Weights of a small masked spectrogram model.
Training: soap at rate 0.0035, 10800 steps, batches of 384.
Data: trained on simulated modem signals in the audio band, 78125 training examples, 53.1 epochs.
Rows from block 4 of the encoder of a small masked spectrogram model, named by matrix and row number. Rows with one number belong to one neuron. Each number is 128 + 32 x the weight over its row's rms, rounded and kept within 0 to 255. All counts start at 0. After the name is the row's rms in percent of the matrix's.
After each neuron's rows are labels from the 100 clips, of 14848, where the neuron reaches its highest value: "strongest on" is what is common among them. Only what is clearly more common there than usual is listed. The data: simulated modem signals in the audio band.
# fc1: MLP up (encoder.blocks.4.mlp.fc1.weight, 512x128), inputs 64-127
# fc2: MLP down (encoder.blocks.4.mlp.fc2.weight, 128x512, transposed), outputs 64-127

fc1.468 051 [114 101 123 176 130 151 145 178 172  84 149 187 126 183 149  52 196 196 129 116  94 107 159 153 125  98 129 125 159 106 149 118  91 123 108 118 193 160 149 116 114 119  82 192 128 109 105 133  91  91 111 128 114 135 170 117 107 101 114 120  90  34 129 125]
fc2.468 068 [ 92 106 119 157 139 109 120 145 124 126 112  97 131  94  98 158  81 127 128 136 179 181  98  94 127 149 137  67 150 120 140 180  95 109 130 117  73 144 166  79 136 120 201  84 121 162 112 168 155 158 165 167 119 174 175 107 131 131  81  98 132 128 117 150]
strongest on: carrier: 2.5 to 3.5 kHz

fc1.269 044 [121 130 141 135 114 123 105 107  93  45 129 133 123 142 156 128  81  57  88 107 113  95 106 109 157  78 119 155 122 126 109 122  93 108 144 153 121 170 103 122 164 104 133 126 136 105 187  96 118 164 114 110 139 202 152 150 168 133  74  69 165 144 145 100]
fc2.269 047 [ 85 122 132 205 125  93 111 219 108 144  78 153 105 137 121 123 109 139 120 105  99 156 160  82 178 121 151  65 104  74 102  96 135 110 149 138  87 115 118 169 159 135  78 149 114 140 137 162  80  78  86 102 183 116 110  74  89  92 154 117 154 105 231 154]
strongest on: 800 baud

fc1.275 274 [107 135  96 119 157  83  84  65 180 139 157 133 142 189 119 147 157 178 188 157 121 151 158 116 150 132 133 119 137 150 154 255 138 127 129 137 215 173 188 153 171 161  71  89 108 130 130 141  98 137 152 106 128 115 161  95 131 171  81 126  75 129  93 155]
fc2.275 229 [114 140 121 172 134 176 175 199 122 132 103 133 126 125 123 101 111 103 139 131 133 174 138 120 171 127 165 126 118  95 170 114 130 133 129 137  84  96  32 125 126 122 125  95 196 154 124 126 125  83 102 137 152  95 152 161 121 143 130 143 135 123 211 124]
strongest on: strong noise; fading; carrier: 4.5 to 5.5 kHz

fc1.67 067 [167 167 147 120 142 152 192 134  81 178 122 158  96  75 135 126 159  80 135 112 144 108 106 123 148 116 111  84 118 119  65 159 106 123 129 129  69 128 146 114 162 138 128 210 109 139 124 142 170 138 105 119 107  73 180  79 100 123 172 125  92 135 143 115]
fc2.67 057 [130 155 109 148 140 129 116  34 156 113  62 110 125  89 155 177 105 155 168 163 140 167 136 120 161 189 130 123 118 154 124 144 151 115  90 109 255 125 110 114 119 129 106 148 159 160 133 116 159 132 153 114  68 151 100 160  49 141  84 146 113 146  91 117]
strongest on: frequency hopping; 8-FSK

fc1.383 073 [152 153 116 122 164 139 157  93 104 114 121 132 103 108 112 123 172 115 157 174 124 120 112 165 123 141 109 130 150 163 129  97 129  89  96  96 107 122 127 153 157 148 149 133 161 115 165 134  59 124 158  63 163 130 168 171 110 141  58 121 127 153 129  64]
fc2.383 076 [131 128 153  91 149 123  66  96 119 143  62  93 153 125 111  84  95 145 142  93 145 136 217 156 164  89 176 167 124 120 131 156 113 141 146 131 115 125 127 140  92 123 129 134 226  90 144 125 133 145 145 125 136 140 141  94 131  87 228 161 153 123  64 135]
strongest on: FM speech

fc1.400 055 [ 91 131 138 165  96  68  91 153 132 146 149 104 142 103 137 125 161 135  50 142 166 114 168 101 136 129 106  57 122 139 148 105 158 105 129 162 161 104 148 222 131  86 125 126 136 135 100 108 142 105 148 185  64 128 165 166 122 153 152 182 107 121 137 149]
fc2.400 061 [161 143 122 133 116 141 128 106 115 147 146 164 135 130 144 161 152 140 157 111 118 226 167 109 146 138 136 139 114  92 128 101 131 142 105 115 108 104 146 116 134 107 106 129  96 144 116 162 138 123 195 159 157  92 114 148  92 103 126  84 119 138 113 136]
strongest on: AM speech; carrier: 4.5 to 5.5 kHz; FM speech

fc1.179 301 [119 113 150 162 153  92 163 165 135 115 129 104 174 109 208 119 151 104 104 125 101  83 116 130 111 150 125 106 119 163 184  92 130 111  66 163 116 124 139 180 157 116 152 134 144 137 151 137 137 118 121  59 145 164 190  99 158 111 158  89 143 137 118 125]
fc2.179 321 [127 141 143 109 119 141 137 216  78  85 129 112 126 118 164 123 126  80  99  96 148 118  93  97 151  97 132 141 138 138  71  85 130 110  92 132  55 101  98 114 129 107 156 118 122  94 124  95  89 129 106 118 131 139 125 135 137  48 130  93 154 141 173 137]
strongest on: carrier: 4.5 to 5.5 kHz; FM speech; AM speech

fc1.313 126 [124 153 123 109 126 165 131  96 163  98  95 113 160 133 115 170 131 126 194 176 105 112  80 141  87 155 127 113 135 170 150 111 157 103 122 131 160 130 132 154  99 156 177  73 146  95 121 130 101 158 118 160 128 132 165 181 162  98  92 168 142  94 134 126]
fc2.313 116 [147 130 127 136  98 110  98 165 103 146 143 136 120 149  89  80 117 116 123  70 141 158 136 124 158 122 207 123 131  80 137 127 131 131 121 180  40 126 124 132 155 140  94 114  96 171  83 107 117 122 151 153 109 164  50  44  76  62 179  94 132  77 120 117]
strongest on: burst

fc1.188 126 [130 149 118 146 110 127 154 118 118 126 121 117 118 120 114  98 102 131 112 120 115 131 127 104 116 109 142 132  81  98  83 173 124 142 107 137 110 125 108  74  98 154 124 180 104 130 158 178 163 142  92 101 116  67  42 159  19 135 137 139 128 130 138 140]
fc2.188 110 [121 105 148 165 116 132 217 137 116 146 158 117 110 116  97 130 126  70 187 103 126 139 110 116 119 137 136 112 126 108 238 121 115 142 200 121 118 131 101 124 111 145 115 104 180  99 133 162 144 142 131 132 138 148 132 177  88 112 114 118 142  92 129  65]
strongest on: carrier: 2.5 to 3.5 kHz; 800 baud

fc1.53 042 [147 120 118 105  84 171 133 149 152 143 112 146 154 169 110 157 134 132 120 165 105 132 142 145 157  98 130 102  90 111 101  90 124 111 152 126 167 151 150  92 166  96 155 107 135 111  77  67 124 136 136 141 144 149 174 115 112 106 100 120 100 167 156 134]
fc2.53 061 [108 107 161 151 130 101 136 155 186 125 101 107 107 143  90  83  68  96 108 152 103 175 144 150 100 129 114 198 135 117  60 132 133 106 141 108 118 133  93 121  80 164  68 152 131  88 160 119 140 123 150 131 130 192 128  62 164 151 115 109 139  80 152 103]
strongest on: carrier: 4.5 to 5.5 kHz

fc1.31 044 [141 151 107 146 109 153 114 202 151 144 159 130  96 104 170 135 110 183 167 130 128 106 155 134  74 172 110  91 110  89  92 103 140  99 132 119  91 135 159 146 149 110  79 109 103 109 186 182 127 207 163  72 161 178  92 115  98 120 110 105 144  69 116  99]
fc2.31 049 [141 117 116  71 106 102 185  99 153 114 149  91 123 140 111 129 144 185 143  81 116 151 160 137 131 136 123 115 157  72 165 108 148 104  67 133 162 129  95 131 127 156 108 170  59 183 114 159 129 112 101 167  84 105 103 100 234  85 174 100 110 128  80 120]
strongest on: fading; carrier: 1.5 to 2.5 kHz; frequency hopping; OFDM

fc1.199 059 [139 129  80 137  90  76 125  90 135 185  97 145 115  92  93 157 142 177 141 174 146 197 186 136 128 149 122 129 163  87 137 180 113  87 159 154  98 159  96  70  81 143 105 169 135 127 139 195 157 134 126 146 121 120 119 152 126 123 134 160 130 169 116 154]
fc2.199 056 [122 123 146 158  83 127 123 193 115 112 134 111 118 162 160 140 150 134 151 160 140 123 138  96  91 119 159 113  87  99 137 104 100 139 127 136  79 105 158 137 177 147 135 147  54 181  88 165 163 145 138  80  70 112 131 125 149  98  45 101 120 133  72 146]
strongest on: carrier: 4.5 to 5.5 kHz; 200 baud

fc1.58 098 [187 161 101 143 130  87  94 149  86 117 107  90  62 126 113 143  97 104 154 143 125 140 148 125 167  84 126 150 153 116  92 161 111  84 162 100  82 113 165 112 103 161 105 168 139 103 168 188 156 110 169 158 146 163 100 126 111 157 140 127 145 133 155 123]
fc2.58 091 [142 127 177 124 161 128 131 104 115 134 148  92 164 125 131 154 162 107 140  94 120 138 108 109 120 133 221 118 108 141 182 133 125 118 144 116 113 132 112 105  99  74 165  97 113 152 153 107 157 146  96 133 135 148 148 178 127  96 135 148 147 154 132 161]
strongest on: carrier: 4.5 to 5.5 kHz

fc1.30 074 [127 177 128 118 101 109 153 113  67 142 131 122  66  99 114  94 195  92  75 123 157 100 149 167 139  89 113 107 173 140 108 176 125 176  60 160  46 118 104 108 146 146 125 185 151 166 150 186 124 141 104 144 144 113 134 110 116 127 130 129 140 127 158 112]
fc2.30 068 [139 135 135 105 147 116 163 115 157 124 101 117 138 140 103 110 140 173 160 149 111 148 127 127 146 152 108 193 145 175 117 146 112 140 146 121 181 116 154 163 138 138 100  76 120 130 103  97  67 126 172 128 138 136 122 200 112 151 250 128  89 120  49 117]
strongest on: fading; FM speech

fc1.398 085 [127 148 164 131 147 123  99 137  95 159 134 125 170 153 107 167 124  65 127  81 169 123 108  87 151  54  86 145 120 148 140  42 119 124 145 151  59 160  75 130 100 154 111  97 120  95 150 156  99 108  71 110 141 147 140 134 102  73 160 131 147 125 187 164]
fc2.398 094 [118 133 158 152 142  83 173 224 143 130 132 158 131 119 119  58 130 132 104  63 122 133  97 131  93 136 120 115 120 138  92 109 156  91 145 121  71 109  82 168 111  86 182 165 111 116 168 121  99 136  77 154 151 165 152  61 156 117  80 120 168 122 151  86]
strongest on: AM speech

fc1.214 066 [123 134 119  69 108 125 138 101 132 131 191  70  88 137 120  87 107 141 123 142  78 130 152  90 112 189 186 124 131 162 132 191 171 116 134 104 173 129 150  84 131 172  98 116  77 116  62 136 157 110 129  79 118 148 110 171 153 127 110 129  67 167  77  94]
fc2.214 112 [136 132 152  84 128 145 172 129 156 125 139 119  94 112 185 146  78 180 131 143 151 104  87 130 110 184 113  79 120 139 169  74 114 158 116 148 124 119 148 117 194 115 133 126 112 136 123 104 144 181 151 138  81 113 148 128 157 118 128  82  92  99  89  58]
strongest on: strong noise; carrier: 1.5 to 2.5 kHz

fc1.142 086 [116 159 133 113 143 124 179 128 172 119 113 101 141 135 148 147 114 155 136 130 120 130 107 144 124 107 110  88 130 139 211  77 106 161 117 135 134 126  71 148  64 143 138 163  96 176 137 109 116 140 121 145 139  89 117  63  88 119 137 124  75  86 181 115]
fc2.142 085 [ 94 149 104  78 138 159 132 115 130 146 109 108 103  84 144  45 133 189 146 133 126 164  67  93 218  99 128 135 151 115 154 123 128 112 129 116 125 126 148 139 110 134 118 127 174 141 150 128 147 140 142 161 102 185 128 141  78 122 126 124 161 127 174 179]
strongest on: 50 baud

fc1.357 145 [110 109 122 139 143 132 138 113 133 100 128 137 125 126  75  64 140 105 149 137 120 113 168 136 112 130 147 152 124 101  69 119 102 136 127 134 140  70 126 255 162 126 106 117  93 139 117  91 136  98 127  75  94 122  65  67 145 137 135 110 145 141 101 147]
fc2.357 145 [135 142 110 129 115 103 110  86 128 145  82 143 149 116 163 232 134 176 108 150 150 165 114 119 170 138 131 138 101 106 142 157 128 146 124 120 134 158 164  93  98  99 110 171 140 120 154 150 136 133 116 152 150 137 137 195  60 107 153 145 104 137 219 183]
strongest on: FM speech; carrier: 1.5 to 2.5 kHz; AM speech

fc1.51 042 [ 95 146  97 126  85  97 164  95 149  85 168  84 125 110 120 191 162 137 144 126 100 117 110 120 147 167 158  82 162 113  52 145 183 185 150 133 166 131 165 102 133  80 156 141 114 127 115 109  73 114 143 164 150 104 113  77 109 170 127 100  97  98 105 144]
fc2.51 060 [113 110  83 104 125 117 125  11 167 135  98  90 145 113 118 178 103 154 130 185 122 113 186 113 163 142 129 144 145 163 132 128 112 151 130 139 233 131 162 124  92 107 107  84 125 140 133 117 149 153 188 131 129 128 181 141 116 119 159 153 117 195 118 148]
strongest on: carrier: 1.5 to 2.5 kHz

fc1.475 068 [141 140  87 142  80  92 161  98 149 132 173  97  97 132 113 111 112 125 158 109 139 131 132 173 136 131 174  78  98 131 140  94 102 160 133  69  91 155 167 133  95 116  78 160 188 165 123 173 138 134 159 133 201  90 130  87  51 124 140 155 149  87 122 154]
fc2.475 060 [132 139 111 106 171 137 100  68  73  84  87 110 115  92 117 189 129 181 124 157 139 107 130 136 150 155  63 173  99 122 138 160 136 116  85 215 134 115 154  99 115 131 171  98  76  80 140 128  98 119  67 174 154 155 190 148 163 156 138 141 127 189 156  95]
strongest on: frequency hopping; carrier: 1.5 to 2.5 kHz; 100 baud

fc1.190 045 [ 96  89  95 108 124 120  58  90  98  92 129 123  95 112 112 187  89 141  37 139 161 130 136 140 156 130 126  91 147  79  45 172 140 105 146 159  55  97 113 126 161 161 105 150 137 161 178 120  57 121 118 162 158 128  78 129  68 102 167  93 122 131 114 149]
fc2.190 060 [143 127 137  71 120  64  89 196 112 135  97 158 134 174 123 140 153 118 159  67 165 127 108 136  62  86 123 160 132 116 140  56 135 135 143  86 139 177 105 142 108 180 172 124 159 130 133 140  72 131 102 138 123  99 129 111 108 117 160 132 178 105 204 125]
strongest on: carrier: 1.5 to 2.5 kHz; 8-FSK

fc1.284 056 [115 177 104 142 180 199 140 110 107  48  94 152 158 124 115 107 173 142 143 158 132  92  90 134 112 142 127  91 169 155 118 151 125 141  90 101 158 117  98 153 165 140  85 109 117 140 130 160 169 116  96 123  92 119 124 151  68 134 136  96 130 104  82 125]
fc2.284 054 [165 117 123 101 134 126 163  53 106 111 119 129 101 122 133 150 114 145 164 156  85 122 141 102  55 112 163 149  93 110 110 155 109 128 127 145 201 125 143  74 116 134 167 123 122 113 125  89 110 115 163 111 148 111 145 157 121 167 173 160 153 130 123  98]
strongest on: 800 baud

fc1.241 056 [133 134 186 145 157 128 138 154 110 153 117 150 162 143 129 147 113  78 106 124 142  81  81 134 182  99 116 214  89 155 108  77 114 156 154 127  80  79  83 165 193  98 129 110 155  88 139  96 112 111 130  78 152 146 147  89 129  95 152 102 150 117 126  72]
fc2.241 053 [104 124 159 118 144 105 154 168 132 136 138 119 107 125 133  65  98 127  86 125 115  93 147 126 123 106 139 122 117 124 109  96 105  99 180 124 119 175 149 170 117 138 116 170 126 104 134 102 133 140  78 154 140 196 100 133 174  96 114 116 188 140  87  84]
strongest on: carrier: 4.5 to 5.5 kHz; AM speech; FM speech

fc1.114 083 [101 122 146 120 117 136 108 161  88  90 128 106 204 164 195 157  82 111 172 132 144 117 149 198 113 144 166 117 128 121  98 154 166 132 149 104 138 151 156 169 106 106 136  59 148 118  89 142  89  83 132 124 195 144 107 149 203 151  99 124 162  92 102 118]
fc2.114 083 [106  57 134 122 139  77 125 193 131 153  47 105  94 129 104 167 130 120 124 106 105 130 163 137 141 126 179 156 112 115  82 111 129 132 160 133  79 185 117 166 129 100 120 162 165 126 116 130 146 134  99 172 164 151 157  87 141 231 129 154 135 151 217 100]
strongest on: strong noise; frequency hopping

fc1.310 164 [133  91 140 132 131 159 141  76 157 130 108 105 104 123 170 106 117 170  84 175 159 121 151 109 131 198 153 151 154 130 171 165 116 149 136 110 250 132 203  99 109 104  79  82 136 173 131 129 131 122 154 106 122 125 109  72 139 178 113 149 145 131  88 141]
fc2.310 193 [115 140 133 187  95 126 103 157  58 116 128 160 124  65 130  77 117 120 155 109 112 134  37 117 180 125 140 120 122 131 107 142 123 131 140 133 130  88   2 134 121 138 161 124  95 108 149 124 166 136  93  92 161 140  99 112 121 179 124 140 173  80 156 120]
strongest on: 800 baud

fc1.461 045 [110 125  98 173 136 142 151 117 182 156 109 146  98 123 118 147 102 214 146 147  82 145 154 120 108 144 109  70  91  46 149 186 144 130 145 119 131 157 137 151 100 148 158  86 103 119 150 112 150  96 189 121 145 135 134 119 113 101 130  81 120 151 118 155]
fc2.461 058 [175 168 120 108 137 170  86  94  86 123 112 153 147 110 197  69 168 168 108  72 148 136  83 142 120  92 107 146  85 166 140 137 105 100 146  81 189 139 119 147 119 172 132 103  85 135 121  80 109 135 172 108 111 140 116 120 169 130 167 123 128 143 118 159]
strongest on: carrier: 4.5 to 5.5 kHz; strong noise; 4-FSK

fc1.472 274 [144 112 133 108 120  91 105 142 173 118 122 122  99 119 192 121 127 122 168 170 141 115 158 161 109 137 126 169 125 152 160 135 135  75 126 165  87 100  96 225  85  67 134 164 159 125 122 116 145 147 140 154 170 138 210 131 133 122 128 112 152 119 118 141]
fc2.472 216 [131 124 130 108 167 127 111 103 128 148  87 126 143 121 129 133 134  50 173 143 112 138 108 135 152 144 172 128 128 113 171 122 109 136 153 166 143 127  69 116 148 127 117 125 144 156 141 126 124 123 163 129 144 143  18  93 114 139 180 109 143 141 166 113]
strongest on: FM speech; carrier: 2.5 to 3.5 kHz; AM speech

fc1.256 053 [160 147 130 169  85 127  85  80 135  90 114 115  88 103 116 139 108  91  71 148 105  69 127 143 198  50 182 141 121 105 124 176 151 120  90 108 146 144 131 169 145  82 139 160 130 140 114 152 131 147 169 105 125 136 135 110 108 118 165 147 147 127 105  92]
fc2.256 054 [111  75 102  87 127 174 119  96 151 126 119 147 206 118 147 158 179 118 170 175 152 198  97  87 140 127 126 139 126 151 166 128 113 109 128 134 169  70 136 102 141 159 110  88 161 123 117 105 109 162 148 134 143 119 140 119  66 131 113 155 110 139  97 104]
strongest on: FM speech

fc1.81 073 [144 180 145 122 173 145 125 117 124 121  99 163 112 148  86 154  91 136 109  92 134 130 119  99 138 140 114 158 139  95 182 112 119  96 127 121  99 143  71  99 100 108 133 193 117 145 161 171 115 114 149 141  58 159  77 124 150 177 108  77 148 125 117  94]
fc2.81 088 [138 156 139 209 108 116  85 163  82 104  67 157 149 122 148 208 205 175 156 127 118 180 106  97 125 144 161  98 158  77 132 110 143 141 139 134 145 136 157 106 127 166  94 114 136 126 125 164 178 135  86 134 105 133 136 134  92  76 125 111 158 124 164 138]
strongest on: fading

fc1.411 046 [149  93 154 127 115  91 141 151  48 161 108 129  98 133 148 156 161 151 167 123 122 151 134 110 119 146 119 163 144 139 131  86  76  59 165 122 162  96 106 145 142 128 100 161 129 109  89 107 126 139 123  70 149  96 132 123  80 118 167 100 176 149 156 168]
fc2.411 065 [158 168 167  77 148 145  98 126 110  97 125 127 137 177 150 170 106 125  86  79 170 113 125 124 197 131 134 173 129  80 140 154  85  95 101 174  76 103 207 149 166 149 156 166 128  68 137 140  99 168  85 154 120 193 137  95 142 102  87 112 108 139 209 119]
strongest on: carrier: 1.5 to 2.5 kHz

fc1.303 065 [102 132 175 127 124 126 156 158  86  71 143 122 163 131 153 100 106  79 116 103  89 158 123 121 110  97  85 142 112 178 127  92 136 114  96 148  60 118  64 173 105 124  83 101 134 129 135  86  97  86 100 102 168 129 140 134 144 154 118 114 129 101 124  88]
fc2.303 061 [116 152 135 111 151  98   7 150 104 134 165 137 107 110 108  95 105 147 161  55 141 141 118  92 134  55 140 110 127 145 101  69 126 112 146 175  75 115 136 110 106 171 162 138 144 124 163 133 105 140  38 141 101 142 173 126  90 110 143 102 147 136 149 146]
strongest on: AM speech

fc1.376 045 [ 71 169 192 144 100  73 130 119 123 135 105 141 130  98  62 105 178 197 115  98 141  64  79 150 118 143 174 146 126 108  76 103  93  99 106 140 176 151 162 134 177 188 113  84 148  99 138 178 116 130 137  83 118 112 148 149 169 135 135 119 111 155 111 102]
fc2.376 053 [152 128 138  78 111 148 191  90 153 175 114 123 167 136 165 162  79 116 105 208 130 130 170  93 180 103 124 116  81 143 151 138 119 186  99 172  45 120 151 112 101 120 135 116 125 108 123 102  95 152 147 148 158  73 143  86 149 113  66 176 139 137 122 142]
strongest on: AM speech; FM speech

fc1.90 203 [140  98 119 174 188 169 108 115 139 112 110  70  98 129 150 120 116 135 186 119 128 181 140 156 143 151 174 148 142 108  96 125 106 104 148 126 150 124 130 206 151 126  93  51 156 118  87 125  95 162 142 103 129 128  84  93 137 152 113 179 142 135  67 106]
fc2.90 186 [160 176 139 140 101  89 191 169  78 126 106 133 103  86 124 192 127 169 121 114 135 134 142 125 142 116  83 140 119  94 116 162 135 129 111 123  80 127 140 127 122 152 122 128 159 107 104 151 158 108 135 113 149 130 158 181  56 101 218 132 117 149 219 121]
strongest on: FM speech; carrier: 1.5 to 2.5 kHz

fc1.176 062 [129 126 166 138 116 111 128 135 135 100  91 152 103 168  83 105 128 153 116 111 104 143 118 153 113 132 133 151  88 151 154  64 146  87 139 146 149 129 116 125  31 134 127 202 153 121 119 119 155  76 147 163 176 133  92  88 133  86 111 179  96 133 128  94]
fc2.176 044 [111 159 121 116 131 136 122 119 123 139 116 133 130  86 110 174 124 164 144 133 146 134 171 126 101 139 140 143 132  90  84 106 113 130 109 134 143 126  79 119 121 143 142 107 165 154 138 144 131 160 170 163 106 107 146 149  54 169 235 153 113 166 127  89]
strongest on: AM speech; FM speech

fc1.267 066 [113 146 113  84 137  59  91  98 159 156 146 154 131 147 144 126  67 134 154  95 123 124 158 195 129 135 102 113 172  96 141 201 103  79  80 144 100 162 164 146 150 171 126 145 150 132 152 152 171 146 160 108 158 113  98  78 133 145  94 132 161 108 110 126]
fc2.267 066 [ 99 143 149 201 123 109 145 205 156 114  44 131  90 155 117 129 153 166 131 128 132 141 120 129 106  77  76 157 134 185 131 113 168 120 131 131 112  81 120 137 119 121 114  85 109 149  97 129 121  86 125 110  97 117 120 143 206 146 147 164 103 108 103 150]
strongest on: fading; strong noise

fc1.61 064 [130 119 107 134 140 134 151 123 148 118  92 106 124 152 163 106 111 132  94 167 132 166 121 123  76 159 181 102  67 114 164  88 107 138 121  78 164 108 131 150 181 154 138 103  91 171  38 112 163 115 155 168  61  80  97 122 145 149  92 135 101 112 168 118]
fc2.61 069 [141 149  93 177 104 110  33  55 123 126 189 114 111  90 165 114 111 151 163 168 119 171  82 124 167 125 122  89 159 126 145 202  83 134 143 112 147 160 143 134 124  73 135 126 138  97 175 133  72 151 107  90 169 137 155 118 110 144 139  90 109 113  82 134]
strongest on: frequency hopping; carrier: 1.5 to 2.5 kHz

fc1.458 020 [136  99 106 102  62 137 163  72 147 151 138 137 106 119 125  63 108 109 123 149 152 135 149 123 180 184 137 124 191 100 137 177 124 129 142  97 176 147 179 120 127 103  98 113 136 176 128 147  99 143 139  92 112  98 105  79 153 172 146 172  81  99 134  53]
fc2.458 048 [105 110 147 173  90  84 149  90 107 119  94  99 154 138 141 165 167 112 172 151 136 110  67 127 121 124 121  92 138 111 161  89 121 146 138 174 201 119 138  70 160 123 193 117 150  67 114 137 115 115 143 139 143  59 192 170 134 150 202 156 125 169 156 108]
strongest on: 800 baud

fc1.254 057 [146 136 146 127 125  91 120 133 104 145  69 129 136 136  95 121 153 104  85  90 119  94 154 127 163  97 140 103 138  89  95 187  83 168 139 122  91  88 115 142 127 126 109 213 123 164 154 120 154 114  77 126 137 148 106 105  50 156 153 139 116 159  94 160]
fc2.254 072 [113 149 119 108 191 137 137 116 155 143 159 101  76  99 119 170 158 125 155 155 142  83 156 162 173 106 162 141 115 131  81 157 113 106 138 107 189 160 144 135 108 148 105 129 117 108 123  95 128 125 177 118 237  85 174 101 124 134 161 185 157 111  99  66]
strongest on: BPSK

fc1.270 073 [127 162 159 103 130  74 169 127 105 122 125  94 128  96 183 118 113 139 145 124 131 104 145 148 111 123 146 104 107 146 118 152 136 113 108 181  68 139 163  98 160 147 168 164  96 125  85 116  69 158  84 153  85 171 142 134 136 185 120 116 127  78  77 159]
fc2.270 079 [101 101 148 137 109  44 134 196  75 166 170 155 106 127 131 114 125 112 133 126 147 144 161 108 114 113 128 114 140 103 105 132 102 101 154 117 168 146 116 169 101 112  96 165 127 107 113 117 171 149 118 100 146  92 128 154 141 161 102 123 132 120 181 170]
strongest on: 2-FSK

fc1.41 053 [173  98 118 147 193 138 147 151 126 176 153 111 134 171 128  90 151 136 137 153 154 143 122 118 144 120  90 122  64 101  63 101 133 112 130  96 151 122 117 164  95  70 131 151  91 130  96 138 106 157 122 169 128 101  94 141  85 157 134 120 126  70 154 118]
fc2.41 085 [124 128 148 174  76  96 122 177  71 135 145 128 107 105 148 166 129  68 135 105 144 104 108 153 100 139 112 112 168 104 130 152 143 112 122 171  75 150 118  77 151 119 154 112 130 144 124 138 215 129 159 156  88 131 145 172 125  72 106  88  74 152 189 107]
strongest on: carrier: 2.5 to 3.5 kHz

fc1.499 074 [145 178 160 150 129 153 150 164 177 105  69 138 147 115 126 190  88  90 116  56 144 156 121 104 138 108 170 142 120 128 157 122 133 108  86 113 149 131 170 126 153 131 143 101 116 115 111 127 226 119  88 106 156 158  96 186  97  96 116 188 149 154 123 149]
fc2.499 071 [152 106 130 129 170 114 104 157 102 135 144 126 150 175 147 102 122 151 121  86  92 167 188 122  99 135 103 136  99 175 138  93 109 129 151 106  74  67 104 124  79  98 132 144  92  78 144 128  71 145 110 139 155  56 140 127 199 106 161 104 176  91 176  66]
strongest on: fading

fc1.489 049 [140 166 105 119 148  96 107 160  92 138  99  75 119 149 145  82 157 155 207 140 164 147 126 155 116 133  90 109 101 125  82 195 134 167  81  73 136 157 150  99  85 117 121 132  86 159 124 178  96 146 157 145 146  99  40  65  87 101 150 103 172 166 128 123]
fc2.489 051 [132 141  96 125 124 158 155  25 128 109 170 104 113 147 114 195 143 155 108 148 106  88 205 176 118 169 140 145 204  92 128 138 141 162 141 135 207 111 133 125  95 102 131 100 133 142 142 100 132 118 148 122 162 117 153 148 102 190 161 123 107 117  90 146]
strongest on: carrier: 1.5 to 2.5 kHz; strong noise; 800 baud

fc1.97 181 [123 111 124 145 116 147 100 132 129  65 111 161 105 128 118 158 126 110  98 161 104 156 110 122 129 126 138 150 131  73  77  69 111  84 145 123 145 167 126  95 123 140 129  97 128 101 115 122 111 122 132 117 142 120  39 199 149 142  91 152 118 135 117  97]
fc2.97 140 [124 125 139 122 126 104 161 175 129 147 112 121 111 112 150  87 108 204 104  97  93 122 118 139 153 157 159 156 147 127  61 117 145 140 153 140  83  89  70 134 125 147 120 157  96 153  96  90 138 127 126 133 115 111 160 158  95 112 221  86  68 118 178 182]
strongest on: frequency hopping; OFDM

fc1.221 055 [ 86 137  88 129 111 137 159 150 131 151 122 111 115  87 153 121 125 132 115 148  91 126 127 156  93 181 140  92 147 158  99  69 155 157 123 127 114 145 141 134 127 107 192  48  96 115 155 166 158 176 119 156 114 117 146 134  99 165  80 146 159 109  76  94]
fc2.221 055 [118 105 144 160  97 138 123  95 151 178 189 126 141 169  73 169 129  88 139  95 193 192  67 143 153 113 159 165 158  98 129 112 121 133 135 140 186 180 141 137 122 159 131 153 119 149 106 118 229 168 141 101 135 135 141 139 134 175 127 123 173 135 180 176]
strongest on: burst; carrier: 1.5 to 2.5 kHz

fc1.478 055 [137 141 124  97 160 119 130 110 100 107 103 115 145 122 153 114 143  79 175  70 166 158 128 126 164  95 109 150 164 149 102  91 137  94 129 196 137 146 148 140 187 164 143 107 156 167 125 101  75 123 147 115 151 149 139 140 191 119 142 179 154 159 106 105]
fc2.478 058 [128 143  80 151 165 148 127 185 185 124 164 126 116 104 169  99 119 171 140 111 158 169 167 122  99 150 173 119 142 179 144 143 148 127 106 133 105 111 143 116  90 122 130  97 133 124  79  72 114  89 117  75 111  85 205  73 138 143 181 182  92 106 180 153]
strongest on: 2-FSK

fc1.485 078 [143 105 117 114 119 173 135  67 103 119  66 161  88  61 112 138 154 161  59 128 115 118 210  59 100 145 146  99 118  89 104 180  99  94 184 136 160 135 134 127 144  80  88 161 117  90 101  81 137 131 125 130 101 136  92  89 191 113 134 164 134 119 112 189]
fc2.485 078 [157 187 140 217 138  67 220 172 105  94 125 167 130 164 123 200 127 138 186 177  97 132 167 129 158 125  70 152 143 133 126 117 135 153 150 102  89 136 138 150 130 179 122  92 113 115 135 159 191 119 114 148 171 172 112 184  99 128 116 157 118 114 147 107]
strongest on: 50 baud; on-off keying